config.toml
dataset = "drawings of small networks of dots and links"
horizontal_flip = true
method = "simsiam"
stem = "single"
projector_hidden = 1024
init = "kaiming_normal"
shampoo_beta = 0.95
one_sided = false
steps = 9000
batch_size = 256
epochs = 11.8
decay_fraction = 0.2
weight_decay = 0.06
adamw_weight_decay_other_params = 0.01
Rows from block 6 of a small self-supervised image encoder, named by matrix and row number. Rows with one number belong to one channel. Each number is 500 + 50 x the weight over its row's rms, rounded and kept within 0 to 999. All counts start at 0. Numbers have three digits each.
After each channel's rows are labels from the 100 images, of 14848, where the channel reaches its highest value: "peak on" is the class under the peak. Only what is clearly more common there than usual is listed. The data: drawings of small networks of dots and links. In brackets: how many of the 100.
# c3: 3x3 conv (model.blocks.6.c3.weight, 128x128x3x3, each kernel summed), inputs 96-127
# c1: pointwise conv (model.blocks.6.c1.weight, 128x128x1x1), inputs 96-127

c3.0:525492488468542561512485474484528468504531437513489543488483461563511442472458523525480467422472
c1.0:527590482527542564516418496443502524479542562508535587509564454483535444490479530532515488445469
peak on: dot (100)

c3.105:490432506548473466450430528425454570449501474495507462486435471580490524410462510476550555537556
c1.105:508441526597520515488462565330434523489470498551506417508438430567445528426435544533531528471597
peak on: dot (73)

c3.119:454411534557519499488487408422456450446441524478540469494537544532537445523449521465537628468481
c1.119:478547493518509510474481521515491572458439460421487480509488525555434320527476500494490566466449
peak on: dot (86)

c3.81:566456479433475493422450358537561443378404462546531501526499479516512464448495477444498527512452
c1.81:486430498394523515431445331543553577376459490532533523476493468490460497494538489491559483511449
peak on: dot (100)

c3.52:523489447474468521459466522551501482539531512534450424513547478544537488411424470459498459479473
c1.52:551552420431566547550413601587487570474525525514551437468451532460505596446407521561514482497504
peak on: dot (58)

c3.60:540479596494487538449461517493537449476416470465586517500470491469518438517536475532541495439520
c1.60:467509579474470518513434550552531505437441519556605506426503609443541482477486465628510526463564
peak on: dot (98)

c3.123:559466508512559458481421508466510415464434486517484461461536421490471445474459453452541446481418
c1.123:526467445487472539402507482485505387512496497524491510488465499518527517491463417384512449564459
peak on: link (37)

c3.65:534441590485514498538405514513453502524433499426534461487422420517504478493480509534491522406485
c1.65:508390594519476517617468477544470412481530502512605408497537542493452494505552591496505509480561
peak on: dot (96)

c3.12:504501496436609533477410534476494476509471508452622451496513471548457506486532476475582456517437
c1.12:562530499473608526474415605461480462498514455428586532524436415467500516466429537510637497500472
peak on: link (43)

c3.58:488443405537415617473550551458466486557441562528369412508470535643398488461554586533598419524500
c1.58:454488492577451565445523564436531516568485465485459501541449546575493474473485559518520468467494
peak on: link (31)

c3.122:489572514479428455529586409525472527584503515471431499420541454417516430552547468582606526447521
c1.122:604554546534472487574496380645444500541451470424457504411481465448496589455498379517561459481565
peak on: dot (35)

c3.82:516460451521595594498435513529577495523438571474568461526517526468466552548508432486546525452477
c1.82:528470459515525476471402461585472462519449540454488428567552539484512486488509478421540542454513
peak on: dot (87)

c3.57:561432515444576479559533536560511474510457476483526520446442477512445492515541497432477494478477
c1.57:499468472471550407527500536554473487468478456460486509440414472471467515481494442480496488469533
peak on: link (26)

c3.121:476495484554510444498514535503459510501480555497461519507531516486551502512395479492454554513473
c1.121:465506483582506493521511485486480501503468566495520526535479462485481469496250462547460581458450
peak on: dot (40); link (27)

c3.38:582467413460527480572422507504500461513449566494579486526487399513566496510529478527443531489425
c1.38:554447406440517537425436510476482371492568494443509544485459467527516511508519500502491484478472
peak on: link (48)

c3.102:466427588488395558516504464484431484460468494467565520505459513517379432533536532411452439517396
c1.102:508486470527470527357525539502491524508518589437544550489463533464414514581517582475486498513463
peak on: dot (51)

c3.79:456541473431525454547459459522524470396526449503431552523548445446482517520539484567465518446603
c1.79:431494455453507408495497463481548498447471493457496428507514484504432472539536492472466594454604
peak on: link (48)

c3.59:490504524518486521572474461467399502550448457422526511412506453632501513513441506491492550557408
c1.59:524458528440438493481540572441498538542479509437552484403510396579450544580489502513489545508467
peak on: dot (100)

c3.28:514522497432573494429443470482518371469425460461526486504548464451452576462422527464659594471526
c1.28:451538499404550458472528456554523481475415481490457495479538479485532546429440470509574549443572
peak on: dot (36)

c3.54:507520457424559396454540448520503553486479524582387434390484424514487543520400474443462503521429
c1.54:549495502393519399532465446529492552511494517543486425405499421508454552523494507494502520483458
peak on: dot (40); link (30)

c3.47:530460484520554510497410436519495420501477576503456551495599442426478586466463494456527570568449
c1.47:524476487504535480461430406544519507509525558505434527398492422490482551445503497512500494562499
peak on: dot (97)

c3.8:495562457465470584475429428462531427421426499493533525546462495518473456490474522440635545504555
c1.8:556540494461412509426478419483512521396499491486463548473460511481430523422460496454553549489561
peak on: dot (100)

c3.61:485523545569562522483552465529534363591433489538489524550551508593514436515399490510485501485507
c1.61:482527468543550537445488477530547431583492503462453477578454579488491475483446542469486531468539
peak on: dot (98)

c3.2:507507483535476470526489445525554457520496436573473539527434497529530535550559616508510488431564
c1.2:519538438495586481529475411486542464556526494577504433516480587583474531450507523524488502442544
peak on: dot (26)

c3.10:547477519438543514563479542430518459481516562406597460416406492508492505518456525535456578465467
c1.10:562438552517549535552430615466590535488506580421610528472449488534522491446447555506468449510533
peak on: dot (74)

c3.85:455540530554519504511537475452490509513455421490452471578557564456466492548505492517477543490434
c1.85:542528501562554480515516422467431518532502401505425518615539579477444496556487532519509445469440
peak on: dot (83)

c3.39:560533494446448490438479451483517365440462490476488439499548518509510540481527541505456464513518
c1.39:582490545444476492537509487477554430521495485521460592488524455507463568508475551552422465539527
peak on: link (29)

c3.27:583508490467598469589465520560495517558490461524542491409423452561507473454530427459464486541476
c1.27:516546478493559462503513578523458515535533352480559508446430473565537489503492433555439542528468
peak on: link (52)

c3.75:460433504518540549570484551593482400577424498487430562493539523485522455498493478515415454529398
c1.75:464477537476573553556514545499474455489405528504501528398424528498489520476535462506389492466388
peak on: dot (40)

c3.80:469506370517589522504548443458462448532409454509490431480469486509511503431533533467539511442456
c1.80:417391434556568451563592474494450501529463494559589477399528524454576428505548506459546498527491
peak on: dot (74)

c3.113:442509525474565461458468500512454437645477526504441428603540466448541445492513507462493533469383
c1.113:469469567483464538467525460477504526561520557522513315545515459514529474507511486431441499465415
peak on: dot (99)

c3.24:498436480479588414468473486471498492563434453414383454480565508516601589498435562537491532504485
c1.24:482427455488545411526427459517509496403475542428491431486606481442527519506479532488523529484468
peak on: dot (95)

c3.84:478492495470641441543498483428499491590474524551499544547431527530485483497499404509449526555447
c1.84:443547549493548419569504522453447485533510448450485467515527513515422469536522446548441494512477
peak on: link (31)